Weights of a small segmentation model.
Model: arch vit, norm layernorm, layers 8, width 256.
Training: 12900 steps, held-out accuracy 91%.
Data: trained on pictures of board games with random positions, seen at a slant, 195000 training examples, 16.9 epochs.
Rows from block 2 of a small segmentation model, named by matrix and row number. Rows with one number belong to one neuron. Each number is 128 + 32 x the weight over its row's rms, rounded and kept within 0 to 255. All counts start at 0.
After each neuron's rows are labels from the 100 images, of 14848, where the neuron reaches its highest value: "top examples" is what is common among them. Only what is clearly more common there than usual is listed. The data: pictures of board games with random positions, seen at a slant.
# fc1: MLP up (model.blocks.2.mlp.fc1.weight, 1024x256), inputs 0-127
# fc2: MLP down (model.blocks.2.mlp.fc2.weight, 256x1024, transposed), outputs 0-127

fc1.162 [111 105 120 120 119 126 145 183 127 125 127 172 175 178 116 110 147 140 134 125 136 121  98  96 109 132 141 106 154 152 157  89 177 147 158 144 133 175 129  85  75 176 140 130  97 110  86  74 123 104  80 138 131  71 242 168 159 112 142 153 111  90 125 154 189 142 147 106 113 113 126 138 113 121  80 130  59 151 167  58 120 134 126 165 106 118  91 133 187 129 121  54 189 100 165 183 144 127 125 128  62 110 133 102 142 156  98 139 154 141  96  85 139 113 186 160 111 155  60 124 157 121 159 126 108  99  90  78]
fc2.162 [167 194 158 148 121 103 131  85 149  96 109  80 124  97 117 132 113  93 112 149 121 145 166 198 180 104 136 121  81 135  86 173  68 109 152 122 130  99 111 106 107  80 130 174  79  88 113 144 107  97 111  97  74 200  36 117  93  79 136 129  93 151  98  88 117 161 122 122 168  93 115 113 133 118 158 111 207 127  78 179 126 118 181 113 138 154 120 111 122 116 142 129  66 127 127  40 114 126 174 186 148 166 111 160 143 115 125 134  92 169 124 114 161 137 144 118  99 106 143 150 168 121 115  94 176 154 181 167]
top examples: nearly full; discs in an upright rack

fc1.238 [118 123 159 152 118 147  81 124 169 147 169 115 142 159 167 152  72 123 123 150  67 151 121 142 144 165  66 106 163 168 123  76 146 130 102 116 115 131  60  58 117  47 148  94 135 114 139 158 179 125 187 156 152 169 173 116 144 164 108 159 136  88  90 125 137 117  91 104  72  97 189 118 150 112  97  57  96 113 136 141 187 137 176 140  98 135 130 119 132  66 149 129 147 166  86 127 202  82 169 192 129  27 130 145 146 147 122  81 176 117 118  96  89 106 131 102 137 148 153  99 139  64 147 126 129 162 143 112]
fc2.238 [111  82 137  93   7 137 146 170 112 183 116 131 134 150 119 145 153 142 186  91 120  81 103 149  97  73 129 182 140 122 134 173  99 188 101 125 160 110 154 144 183 141 111 113 101 144 170 123 145 105 104 118 155 104 123 122 150 177 171 139 152 158 145 127 169 142 145 154 111 104  90 138 149 128 157 144 146 131 139 117 128 122 160  85  68 101  82  71 105 177 128 154 111 169 148 164 124 129 152  72 170 176 114  96 128 138 123 124  66 107 165 160 109 137  86 120 147 103 120 170 107 160 159 111 136 155  90 139]
top examples: noughts and crosses

fc1.548 [145 150 136 115 113 169 180 111  91  60  97  86  90 130 157 119 104 168 138 117 127 132 129 104 132 135 142 137 126  71 163 132 155 166 193 170  96 141 117 151  87 139 127 133 147  58 118 110 144 155  90 103 179 119 153 194 133 146 189 153 107 113 148 130  86 164 153 111 182 159 125 104 221 141 171 119 177 109 142 153  85  46 105 172 105 146 143 101 123 103 153 131  74 133 151 119 146 217  75 144 105 111 122 170 165 137  98 125 154 107 155 135 175 103 143 166 108 160 129  99 142  90 149 133 131 151 119  62]
fc2.548 [182 146 161 132 189 105 119 134 144  94 124 168 157 155 156 116 115 115  59 177 132 110 128 141 135 112 146 112 148  86  69 124 122 118 139 114  71 136  95 144 161 111 104 147  82 184 134  98 196 137 131 176 126 167 114 148 108  83 121 103 168 137 102 141 108 154 114 135  95 115  97  95 137  75 158 143 134 157 110  67  75 146 135 129  96 128 217 124 112 164 114  62 117  94 164 123 109 108  58 116 182 137 168 112 116 104 160 129 128 171 122 111 108 119 154 103 177 129  88 124  83 148 163 120 186  34 144 141]
top examples: draughts

fc1.517 [139 123 101  79 138 105 175  93 116 173 150 114 161 121 144 100 166 125  93 139 124 106 163  74 169 126 140 131 142 121 139 136 102 111 122  75 140 128 234 162 101 132 158 162 141  79 184 160 129  96  93 135  87 108  94  96 163 126 153 208 126  33  93 156 163  84 128 114 101 128 119 125 155 100 124 170 134 108 159 126 154  93 151 126 109 124  58 126 134 124 106 109  76 155 151 120 131 134 154  86 147 104 133 131 185 129 191  99 128 185 139  93 136 130 115 119 110  68 103 122 168  74 122 177 167 112 149 138]
fc2.517 [127 109 121 191 134 121 116  67  60  77  39 137  90 115 104 153 100 148 142 142 114 127  74 164  84 156 169 175  78  89 141 102 108  97 105 132 123 128 118 163 143 171 119  71 107 160 110  92 113  83 129  98 111 114 117  98  71 118 117  79 156  97 220 118 117 152 129  62 172 122 160 124  80 120 131 181 125 129 111 145 135 164 169 160 135 102 168 106 125 167 136  94 166  97 163  99  78 109 101 187 113 151 141 189 126 135  87  92 135 148 103 149  81 105 159 116  79 131 178 114 135 188 201 107 166 181 101 149]
top examples: nearly full; digit grid; stones on a line grid

fc1.236 [127 192 137 130 157 102 118  81 147 163 121 117  94 143  99 134 155 171 113 188 149  58  82 144 112 116 141 117 115 100 148  58 134 202 138  96 135 131 117  95 122 172 167  73 130 122 106 150 148 113  95  82  91 144 211 128 133  95 159 115  66 143 143 145 183 113 177 139 122 123 129  72 104 150 122 120  94 106 113 124 185 173 104 117 144 143  90 134 157 139 111 135  67  80 175 193  82  75 130 158 129  97 101 113 129 100 149 123 154  92 137  67 162  86 127 156 177 116 154 185 136  89 136  58 130 147 131 117]
fc2.236 [193  50  76  97 158  83 111 116 114 133 135  67 171 162 124  77 134 115  93 124  74 100 148  96 116  85  90 178  90 164 146 137 107  72  74 135 179 109 114 110 191 126 153 130 160 171 148  83 109 165 165 183 163 136  58  72 113 124 160 141 159 129  80  77 115 155 121 122 161 188 140 165  78 186 126 139 192 136 132 115  80 141 164 149 162 125 107 116 115  79  91 115 148 131 106 120 107 178 128 132 134 134 150 105 123 122  88 124 137 138 157 133 148 158 147  99  86 135 122 136  82 140  66 131 170 109 185 117]
top examples: digit grid

fc1.353 [ 93 128 116 145 157 131 168 161 103 150 128 136 113 134 108  74  29 136 129 124 145 104  41 161 118  55 157 110 118 184 158  87 106  82  84 115 132 154 107  85 176 147 159 120 141 181 122  94 135 115 111 110 125 118 147 152 145 150  99 130 117  75 174 110 179 168 155 104 103  82 100 170 129 173  99 106  65 194 157 167 140 109 119  93 172 149 118 144 199 109 104 117 182 130 112 168  91 153  88 147 146 134  99 145 126 146  54 112 138 120 107 109 163 116 138 155 104 144 114 129 116  82 131 122 142 149 136 129]
fc2.353 [136 165  90 156 154 139 137  68 154 155 164 112 160 133 114 171 240 147 132 107 136 110 205  98 129 225 119 128 127  92 120 162 164 140 157 132 100 154 158 133  92 101  91 139 120  99 128 174  94 144 135 160 122 132  98 130 133 109 140 104 146 153  91 147 107 111  97 134 141 162 162 102 119  78 117 168 194  81 127 120 123 124 198 152  87 137 152 100  75 139 164 103  52 132 138  65 165 125 159 141  98 120 199  52 145  84 167 157  76 111 146  96 110 127 133 103 166 120 162 160 137 178  74  88 128 135 121 103]
top examples: nearly full; discs in an upright rack

fc1.50 [107 134 159  99 194 179 149 123  85 144 158 105  45  95 127 162 166 159 122 124 115  85 125 175  86 137 130 115 117  94 114 100 125 174  42 143  85 120 162 105 114 101 144 141 107 128 157 133 140 183 108  42 129 106 103  93 151 167  98 132 149 137 195  96  75  85  98 195 101 154  99  96 140  81 112 126 106 156 227 151  80 160 127 147 165 102 111  65 154 136 153 108  76  87 120 122  92 127 131 123 120 127 120  93 121 148 115 139 107 106 119 142 123  99 157 120 203 123 148 115  49  98  64 143 135 157 149 146]
fc2.50 [194 166 126 156 122 134  82  84  97 189 179 164 165 150 150 128  88 162  96  99 184  87  92 145 146 100  79  82 102 150 119 163 116 154 145 109 148 192  94 118 137 104 120  92  74 126  95 105 112 199 113  85 123 111 201 174 117  93 178 109 145 175 136 118 155 166 166 116 127 120 144  85 116 160 141  99 123 103  79  47 102 117 163 138 107 116 160 155 135 137 186 162 130 101 116 139 137 162 102 122 148 180  80 105 152 113 162 174 111 128 123 140  81 119 116 137 110 108  97 139 192  69 128  91  76 114  96 131]
top examples: noughts and crosses

fc1.726 [148  61 137 147  99 149 152 115 129 139 125  90 128 158 167 136 107 125 118 187 111 123 114 161 148  75 119  88 146 144 132 150 129  77 162  98 136 144 136  94 121 121 106 129 147  95 132 117  84  92 150 163 143 129 104 214 146 141 156 155  73 132 169 132 136 126 193 154  98 137  79 118 136 127 137 155 150 133  87  84 131 164 112 145 120 175 149 187 119 146 131  95 115 160  84 134 148 123 106 148  99 108 106 132 181 156  83  46 116 163 150 130  88 150  95 109 177 154 121 131 206  45 162 115 143 148 148 135]
fc2.726 [108 107 117 122 166 124 163 127 113 147 170 164 147 101 108  70 108 161  85 151 101 153  68 128  42 127 123 175 134 181  84  83 102 176 110 174 155  84 104 101 178  75 130 129  93 112 142 124 200 154 142  86 136 120 110 100 165 141 126 105 117 161 124 139 124 112 132 102 158  88 178 150 133 151 136  98  96  98 120  69  82 135 154 213 129 119 111  84 108 133  67 150  98 107 100 101 110 130 133 133  94 143 153 149 110 126 171 170 127 129 150 164 140 160  66 104 129  99  98 110 131 159 153 147  94 130 103  96]
top examples: digit grid; stones on a line grid

fc1.701 [109 101 121 143 148 116  94 184 102 152 139  90 116  81 119 109 213 107  84 140 111 164 165 151 147 204 148 106 152  66 150 138 195 115 154 164 104 161 137 125 109 160 188 113 177 141 119 154  98  86 128 120 134 107 179 152 114 115  94 130 136 115 183 144 119 130 164 100 189 107 107  90 129 134 166  86  81  96 150 108 154  69 133 135  79 111 149 111  99  93 134  79 124 149  83 138  67 124 163 153  82 111 127 153 151 152 152 112  65  93 152  98 118  90  84 100 116  74 116  73 133 121 149 154  99 139 102 114]
fc2.701 [ 90 141 133 105 152 174 119  24 185  91 101 147 165 169 154 175  79 158 153 128 152 116  91  98 112  96 111 123  85 198  90  91 117 128 140 128 146 128 113  79 153 100  99 145 109 111 131 123 154 172 134 151 124 109 121 116 183 101 142 117 154 143 117  76 120 132  89 117 121 125  97  98 109  72 130 148 206 150 118 149 119 183 178  97 175 150 113 141 152 134 152 125 110 122 162  98 118 181 107  76 146 137 123 124  94  97 118 165 192 187 114  97 156 158 196 131  77 188 156 149  40 131 114  95 134 120 157 123]
top examples: digit grid

fc1.704 [142 103 123 185 133 170 173 131 135 139 181 134 128 171 139 143  58  92 156 119 110 110 131  79 140  92 107 148 134 155 153 116  95 152 163 136  97 129 133 118 111 115 103  94 133  71 102 149 135  38 158 154 128 106  92 118 200 152 149 153 101 149  76 104 134 156 132 184 160  51 139 117 136 151 143 102 167 144 124 130  99  42 150 116 176 181  91 153 136 137  93 123  90 172 120 117 160 179  67  97 111 134 114 117 145 148 143 151 103 123 121 108 123  82  91 160 110 193 129 132 129 120 102 138 136 164  83 168]
fc2.704 [112 137 137 130 158 155 109 102 134 145 145 176 115  60  89 141  89  54 110 136 121 152  85  81  61  85 168  87 178 133 158 113  84 157  66 138 144  80 115 104  75 157 138 181 129 167  88  98 103 181  93 116  95 132 152  78 149  59 169 142 108 180 195 171 141 123  99 120 152  94  98 154 133 114 136  87 153  87 164  39 110 110 110 175 147 144 163 122  99 148 128 138 100 130 117  86 118 102 119 137 100 129 146 147  49 190  93 183 135 150  90 168 122 136 117 153 124  90 152 151 120 161 170 138 100 169 160 133]
top examples: draughts

fc1.544 [119 117 160 138 102 145 120 154 171 109 116 121 104 197 183 108 146  97 101 135  88  90 118 163 142 155  78 189 140 143 148 134 127 138 171 148 161 199  93 116 177 119 155 135 153 100 180 124 111 132 138  77 115 101 130 200 123 103 123 152  86 135 109 158 176 155 187 125 103  45 108 212 141 139 164 150 160 139 135  81 134 105 160 147 136 123  75  66 114 117  94 108  86 169 131 122  80 109 131 149  62 194 117 166 134 160  97 196 122 126 131  71 158 144  40 148 194 127 112 139 143 131 139 196 145 100 107 215]
fc2.544 [154 139 132 146 145 158 166  80 115 145 137 108 135 141 217  90 193 151 101  84 120 175  41  66  69  39 111 136 140 126  80 112 109 171  85 114 151 127 108 131 135 173 107 106  72 138  94 130 178  66 152 139 126 170 124 101 112 164 139  90 140 109 132 145 187 121  96 149 160 151  89  68 150 129  72 105 132 158 114 115  96 125 152 169 110 140 136 138  85  99 101 121 130 109 169  69  96 142 104 112 177  87 102 114 122 144 138 122 172 129 173 131  92 110 141 125  95 182 103 117 112 101 173 140 122 165 157 109]
top examples: stones on a line grid

fc1.187 [119 108  90 104 117 104 129 135 141 116 167 122  52 152 153 111 164 134 111 166 149 156 171 111 106  85  99 216 151 124 147 139 111  97 104 113  73 182  96 127 135 177 133 146 131 112  50 196  95 152 171 130 126 106 143 129 168 117 212  97 125 109 107  82  88 128 124  82 134 132 134 105 176 132 145 116  69 202 115 140 146  68 141 131 137  67 146 110 140 192 114 110 157 155 162  60 147 101 126 192 122 107 163  85 123 139 130 175 132 153 127  68 142  89  95 151 123 132 158 162 101  93  84 100  79 176  96 129]
fc2.187 [123 192 115 123 139 157 111  93 156 100 166 130 119  89 126 139  95 132 184  49 101 171 153  89 141 124 185 132  72  82 119  70 117 180 141 116 153  97 132 134  99  80 139 144 147  75 130  73 149  67  95 132 124 187 135 104 144 177 127 191 132 107 160 114  96 178 157 158 118  85 120 170 172 146 119 135 236 170 162 115 133 141 120 107 137 155  69 137 129 124 165 179 158 120 125 116 121 184 159 125 106 121 127 140 156 137  83 112  70 113 150 151 109 149 121 149 147 146 110 110 122  92 107 166 141 135 117 143]
top examples: digit grid

fc1.273 [114  90 139  82 141 134 158 122 187 140 114 118 119 161 118 122 103 105 107 124 146 152 124 130 127 156  89  87 113 102 129 139 137  59 126 132 152 164  76 164 123  73 111 145 150 153 145 149 171 149 157  98 106 116 150 143  89 152 141 113 122  79 136 156 115 197  69 116 151 139 144 103  27 131 161 124 104 237 101 107 127 138 129 126 109 145 115  94 188 103 134  91  98 150 146 148 127 149  88 130  84 136 130 185  75  89 141 174 135  93 106 139 158 164 113 117 114 167 179 123 110 156 140 124  95 121  72 147]
fc2.273 [124 136 141 148 147 131  91 110 115 110 108  96  93  97 136 120 120 110 176 132 113 101  79 133 162 169 132  78 124 139 120 107 131  97 145 127 110 191 220  74 175 164 107 132 116 136  88 163 106 131 166 121 165 181  69 139 122  80  98 153 127 172 109 132  78 113 182  95 160 144 109  88 200 119 182 134  98 130 170 111 108  75 127 146 135  96 103 127 104 204 137 102 115 147 121 152 142 145 138 159 130 120 134 104 194 121 136 164 159 225 134  88 133 111 117 158  99  41  64 119 170 135 141 129 138 124  74 116]
top examples: draughts

fc1.231 [ 87 134 147 136 169 126 117 147 155 109 154 121 125  81 161 143 117 162 161 124 141 114 102  97 127  92 149 125 174  56 116 149 125 166 105 165 165 111 117 135 152 160 114  95 116 178 132 108 160 142 117 111   6 171 111 106 132 180 154 133 192  81 139 190 140 122  76 110 125 171 167 102 154 104  83 115 211 162 139 112 106  97 151 114 169 108 126 133 139 137  78 115 110 109 102  99 103 120 116 112 122  98 149 195 137 103 160 207 100 113  96 125 128 127 143 113  73  89 140  96 126 162 107 170 134 161 151 198]
fc2.231 [199 118 167  89  97 125 151 130  81 167 170  81 118  76 103  90  72 102  62  67  67 167 136 150 132 132 159 161  69 173 152 117  88 143 156 112 110 111  98 159 194  99 130 154  71  81 180 155 159 128 156 164 160 101  71 123 149  92 121 130 130 126  61  84  77 173 152 134 113 155 128 144  96 146 188 170 102 103  93  76  98 118 112 179  48 162 156 110  60 137 116 131 137 150 135 193 133  95 163 144 106 166 160 107 108 177 142 116 117 141 124 141 135 188 115 199 191 147 128 154 158  92 134 122 135 155 141 108]
top examples: nearly full; digit grid

fc1.256 [ 98  95  87 150 120 127 198 176 149 140 180 137 133 110 120  80 163 136 137 129 145 167 122 123 110  99 162 136 155 180 122  92 115 103 136  98 140 114 192 108 111 138 166 140 154  71 155 114  74 114 141 137 156 130 153 142 197  90 126 125 123 117 177 164 178 152 150  78 138 150 152 144 107 121 157 135 100 158 144 198 164 114 140 135 196 167 120 132 120  68 131  73 128  86 135 133  85 136 156 122 133 103 127  85 126 133 137 120 137 157 228 134 134 163 116 111  69 167  94 122 123 146 135 137 147 131  77 151]
fc2.256 [159 134 129 131  94 142  67 130 100 140  95 176 110 128 109 150  93  97  65  96 157 155 112 129 131 192 113 138  89 122 155 136 138 168  62  89  90 152 139 160 155 149 103 149 127 141 112 105 130 143 133 123 133  90 126 112 114 124 143 111 148  89 143 149 114 134  83 143 105 132 134 110 168  98  52  84 133 100  93  78 118  85 134 121  73 177 152 119 152 144 162 140 140  98 109  90 200 192 102 122 144 125 166 134 126 113 169 138  67 177  99 105  43  90 215 120 128 140 171 167  87 120 146 165 139  94 150 120]
top examples: nearly full; stones on a line grid; discs in an upright rack

fc1.223 [127 127 105 100 107 102 154 156 175 153  70 140 150 165 141 109 131 120 201  82 131 190 161  79 184 122 132 171 161 118 150 111 181 145  87 113 120  88 127 163 118  53 156 116 130 145 123 190 177  94 155 134 129 116  98 135 130 136 139  83 104 106 161 185  98 159 163 178 105 119  87 118 147 159 112 143 129 181  78 129 119 116 182  81 162 155 165  93 103 135 109 118 119 229 147 169 161 166 145 157 130 158 130 143 228  80 153  82 104 138  93  72 124 116 130 143  87 117 160  78 202 154 100 147  94 121 113 128]
fc2.223 [121 128 129 108 141 169  83 149  98  97 175 157  65 131 130 109 139 161 146 122 167 109 108 175 113  98 129 120  92 168  81 109 100 153 129 105  90 129 174 111  95 168 116 113 139 151 104  98 119 137 110  92 139 107  99  70 101 138 157 155  88 152 135 124 163  89  86 174  45 140 145 166 116  88 124 166 141 126 177 117 140 167 131 103 170  74 132 220 116 146 132 139 141 115 123 107 176  86 138 106 148  65  56  77 101 131 208 199 155 114 142  91 129 122 155 137 225 152  85 122 108 140 154 146 158  95 127 121]
top examples: noughts and crosses

fc1.635 [147 120 110  92 107 113  62 148 189 110  85 137 135 142 109  84 106  74 139 130 110 120 103 118  81 144 117 139 154 192 188 130  94 152 160 162 136 174 142 102 118 144 123 130 117  90 149  88 145  94  73 123  91 137  97 119 170  78 126 173 163 160 164 121 142 144 147 150 126 137  95 109 112 168 117 117  80 138  72  89 127  77  89 155  95 190 171 129 101 136 174 119 120 118  99 147  59  77 118  76  65 157  89 165 146 153 114 149 157 142 143 138 128 144 129 171 126 142 137 147 218  95  90 154 119 148  87 106]
fc2.635 [ 99 128 166 104 134 169 160 163 141 130 131  87 137 185 143 175 116 105 109 138 167 140 153 126 124 103 141 207 122  95 101 122 143 157 119  90 162 123  97 106  98 173 199  94  91  82 138 117 112 115 147  62 145  82 174 135 129 107 129  99 158  92  92 104 182 149 179 105 113 133 112 102 152 107  74 161 158  89 143 175 143 143  87 110 162 165 107 174 110 105 174  96  87 132 180 116  98 167 114 146 128 153 146 163 151 137  72 128  87  79 101 104 139 113 156 130 114 112 192 141 132 154 110 142 128 144 155 138]
top examples: digit grid; stones on a line grid

fc1.213 [164 113 146 134  97 156  84 143  92 164  88  60  98 102 137 169  76 132  84 147 111  60  94 108  85 159 127 114 192  76 163  84 132  91 151 170 131 112 148 141 178 145 128 183 113 178 136 123 117 100 211 115 143  70 139 130 111 141 171 147 132  98 174 133 140 159 119  84 169 152 163 128 151 164 153 160 109 189  95 154 152 193 125 112  68 119 163 131 154 126 123  97 127 143 127 179 155 123  89  73 139  84 147 134  57 112  87 115 138 127 129  83 109 182 132 138 110 177 131 100  71 118 121  75 131 130 116  90]
fc2.213 [108  90 129 113 130 163 122 154 122 115 175 135 149  95 139 143 188 171 165 132 171 170  83  85 106 107 137 110  88 184  93 145 143 134 101 102 158 114 131 137  89 146 115  75 173 129 150 194 106 122 112 125 120 133 143 120 177 197 100 119  88 115 110 144  97 112 142 110 136 107 116 120 102 130 113 139 239 123 144 114 138 113 168  89  97 110  85 117  89 102 141 160  91 169 136  95 130  79 105  88 115 183 109  36 167 194 145  59  74 137 145 144 224  76 126 136 141 111 156 131 200 171 128 129 128  97 163 141]
top examples: nearly full; digit grid; noughts and crosses

fc1.725 [151 135 178  99 150 109 161 144  95 107 102 124 110 154  83 123  93 209  87  96 144  90 173 152 114 113 101 118  92 115 110 165 113 130 147 115 111 122 143 153 107 121  67 135 137 133 123 211  74 121 137 129  92 133 137 147 223 141  71  76 144 111 135  84  54 142 155 146  82 127 127 125 126 191 113 116 191 102 129 161 108 134 165  87  93 108 128 109 124 194 191 120 134  95 138 176 109 132 104 102  89 165 100 128 207 139  67 197 187  67 137 101  70 135 150 164 145  99 131 156  73 150 109 141 147 141 114  86]
fc2.725 [ 90 168 148 165 113 154 134  97  97 121 112 103  96 122 103  75 161 115 127 152 117 158 106 113 161 158 125 118 125 109 145 145 113  90 143 123 160  84 108 115 136  88  93 117  77 198 155 110 143 133  95 137 177  95 148  95 146 116 136 110 110 116 168 126 120 145  70 119 171 145 114 115  64 141 126 180 140 157 134 127 119  81 175 160 144 164 141 166 218  49  71 174 123  90 113 126 123 154 144 139  96 115 141 154 115 122 207 138  41 185 109 104 153 153 146 150 140 107  75 131 160 141 106  83 127  87 190 117]
top examples: noughts and crosses

fc1.253 [109 105 138 157 185 112 157 127  84  84  76 102 128  94 146 174 169 162 151 137 144 135 110 136 178 135  36 167 115 139 113 160 155 155 138 186 136 130 115 160 144  88 171 125 123  88 131 161 149  98 163 168 111  86 142 112 115 158 123 144 119 104 128 160 163 160 162  72 177 171  89 120 100 154  96 103 130 114 116 124 137 131 118 136  66 165  95 120 159  75 144 174 143 129  86 108 118 123 109  81 130 153 111 128 126 103 179 133 138 141 115 131 143 126 115  88 119 179 186  58  91  43  78 134 143 160 133 120]
fc2.253 [117 144 146 102  85 121 120 176 159 112 184 136 136  85  94 126 166 105 106 106 106  79 174 112 173  61 119 115 133 190 133 163 158 140 190  78  51 137 106 164  92 163 134 161 170  99 110 125 125 148  90 147 153 126 157 107  85 144 154 113 130 172  97 134 132 132 143 158 119  72 103 170 147 118 140 145 158 170  70 120 126 125 173 116 159 179 160 124 140 111  62 118 134 107 135 123 139  85 149 136 150 160  82 136 167  97  89 186 160  80 156 138 172  89  80 119 128 137 133 106 142 168 134 130 129 122 119  82]
top examples: stones on a line grid

fc1.535 [113 148 136  80  99  99 141  99  88 148  96 130 160 174 105  97 161 168 127  99 205 142 130 114 150 139 163 152 176  93 123  57 174 147 132 153 139 132 127 152 132  98 129 120  79 192 119 151  59 114 123 106 158 147 158  96 172 122 104 127  65 102 170 141  79 175  78 113 116 119 110 134  64  92 154  73 110 126 119 127  96 101 132 122 138 147 178  63 149 107 156 122 120 134 115 186 148 154 103  80  81 111  75 143 125 155 129 155 107 127 155 154 127 166 137  77 166 172 112 147 117 146 125 104 101 186 165 115]
fc2.535 [136  87  92 163 109 133 134 141  72 154 131 172  88 134 141 133 129  96  95 168 107 148  83 203 115 123 105 145 105 134  69 169 126 120 119 119 144 147 120 162 129 114 169 159 128  89 117  91 141 128 118 133 168 170  97 170 140 118 153 159  63 155 111 107 120 118 204 188 126 136 121  74 146 127 104 137 135 164 111 117 113 192 126 137  72 117 170 183 132 105  66 113 116 170 104 148 134 103 169  90 121  82 150 138 114  52 161 140 120 149 180 132  68 142 109 100  86 113 149 123 143 100 104  95 182 112 125 157]
top examples: noughts and crosses

fc1.137 [ 94 154  92 102 101 122 104 122 111 114 169 110  90 124 109  43 145 159 189 164  60 133  97 124 121 105 128  98 104 130  93 117 123 170 116 142  39 100 139 142  87 144  95 117 133 147 151 103 104 120 163 127  58 134 150 156  98 165 155 135 162 171 174 118 141 144 173 144 122 143 106  96 178 165  99 156 130 172 129  94 125 133 110 112 121  30 116 140 136  84 105 183 174 134 139 139 108 157 174 170  93  90  81  63 117  90 122 186 134 122 153 127 121 120 116 139 135 159 135 115 153 138 146 106  76 176 166 147]
fc2.137 [111 101 216  67 186 117  68  79 126 165 150 125 140 139 125 128 132 100  84 100 106 112 147  98 158 191 106 142 132 144 155  99 154 180 175  79 138 139 111 212 174 115 182 120  66  98 155 127 178 120 147 174 105 125 195 120 147 190  80 188 164 118 104 172  94 111 102  87  73 114 107 152 174 140 173 134 178 113  81 149 137 153 149 132 118 166 177 122 136  92 206  94  94 156  80 172 170 159  93 106 101 123 194 115 107  77  95  85 142 127 116 165  69 128 137 149 141 100 152 144 145 114 170 117 194 115 124 175]
top examples: draughts

fc1.672 [116 119 152  96 165 131 144 125  89 165  78  96  88 211 123  72 127  99  88 137 121 132 177 109 102 120 156 114  95  81 107 135 199 155 108  96 123 134  99 133 114  90 119 142 144 108 144 141  76 129 130 106  81  90  93  97 136  84  99 138 107 120 112 109 176 116 110 118 161 156 134 165 137 136 133  85 133 161 154 142  98 148 114  73 109 157 168 171 125  69 141 111  95 213 190 177 122 155  76 117 120 136 127 171 166 153  67 179 168 123 149 141 178 107  98 185 176 114 107 131 106 149 110 157 158 134 138 190]
fc2.672 [119 171 161 172  98 147 128 162  88 143  95 124 135 117 133  76 128 174 115  92 141 113 121 139 142  81 167 121 153  83  83 117  82 133 100 149 181 205  78 103 141 133 139 100 137 103 128 119  87 139 119 121 118 145 151 119 142 105 153 132 139 144 187 163 118 120  77 118 169  65 114 142 145  69 195 133 137 180 147 104  82 102 155 140 128 126 162  91 135 123 137  54 154 138 159 121 134 129 119  93 144 171 160 154 106  85 125 147 134 177 108 112  78 152  70 122 175 141 150 130 138 103 152  74 142 113  89 100]
top examples: noughts and crosses; second side has more

fc1.215 [128 124 217 176  91  98 135 158  95 121 154 113 111 106 111 113 150 150 152 166 152  91  98 215  94 148 119  54 161  77 172 101  65 126 147 152 154 102 140 125 125 107  99 125 142 137 125 164 156 127 150  83 128 102 127 151 109 144 124 127  75 130 119 127 114 109 182  68  99 154 141 125 180 108 158 182 108 137 154  76 179 166 168 149 161 150 162 120 125 145 127 132 111 131 111 131 141 172 104 188 152 102 104 124 111 114 116 141 169 116 130 115 100 151 114 143 123 165 133 136  62  87 114 105 146  90 183 132]
fc2.215 [157 138 163 105 135  98  54 130  71 119 135 150 129 141  99 168 143 199  94 107 137 102 130 116 122 152 133 122 159 126  57 164 143 183  92  94 151 114 135 123 121  68  77 110 107 119  90  90 109 109 129 143 162 158 156 107 129  99 110 148 118 105 125 164 172 150 110 132 148 127 149  69  92  99 110 127 149 152 139 134 158 106 122 151 114 119 164  99  93  74 126 114 176 139 115 164 136 106  67 206  95 161 181 210 115 139 145 116  74 107  42 115 117 126 136 187 163 167 123 104 182 176 138 196 132  98 120 164]
top examples: digit grid

fc1.337 [155 108  90 135 204 136 139 102 136  99 164 173 130 146 149 148 117 118 109  87 124 140 194 122 151 176 130  81 136 144  24  79 176 161 132 139 147 122  61 118  97 117  89 185 122 140 145 140 163  99  98 128  82  83  87  97  89 145 150 124  90 141 149 130 133  98 164 119 148 183 127 107 135 112 161  87  57 106  99 155 137 189 120 156 163  92  83 187 133 134 130 115 198 169 141 128 139 129 125 124  65 158 158 120  82 142 168  98 163 108 170 123 149 157 149 113 111  82 113 142 152  76 105  86 140 155 170 132]
fc2.337 [ 72  61 158 135 114  65 160 112 118 117 166 150  54 136  99 124 140 139 168 113 109 137 152 133  93 108 145 125 104 101  85 152 170 172  89 136 129 136 127  67 116 138 102 146  80 175  92 129 135  84 132 159  85 153 121  86 149 122 106 162 111  67 150 142 122  90  88 167 152 107 126  43  96 138 161 129  33 172 108  67 178 176 116 114 151 119 128 168 128 155 179 127 171 149 141 114 139 149 143 138 107 148 137 137 150 125 111 118 183 171 136 123  83 116 139 160 156 124 118  93 177 141 112 136  86 164 142 186]
top examples: nearly full; stones on a line grid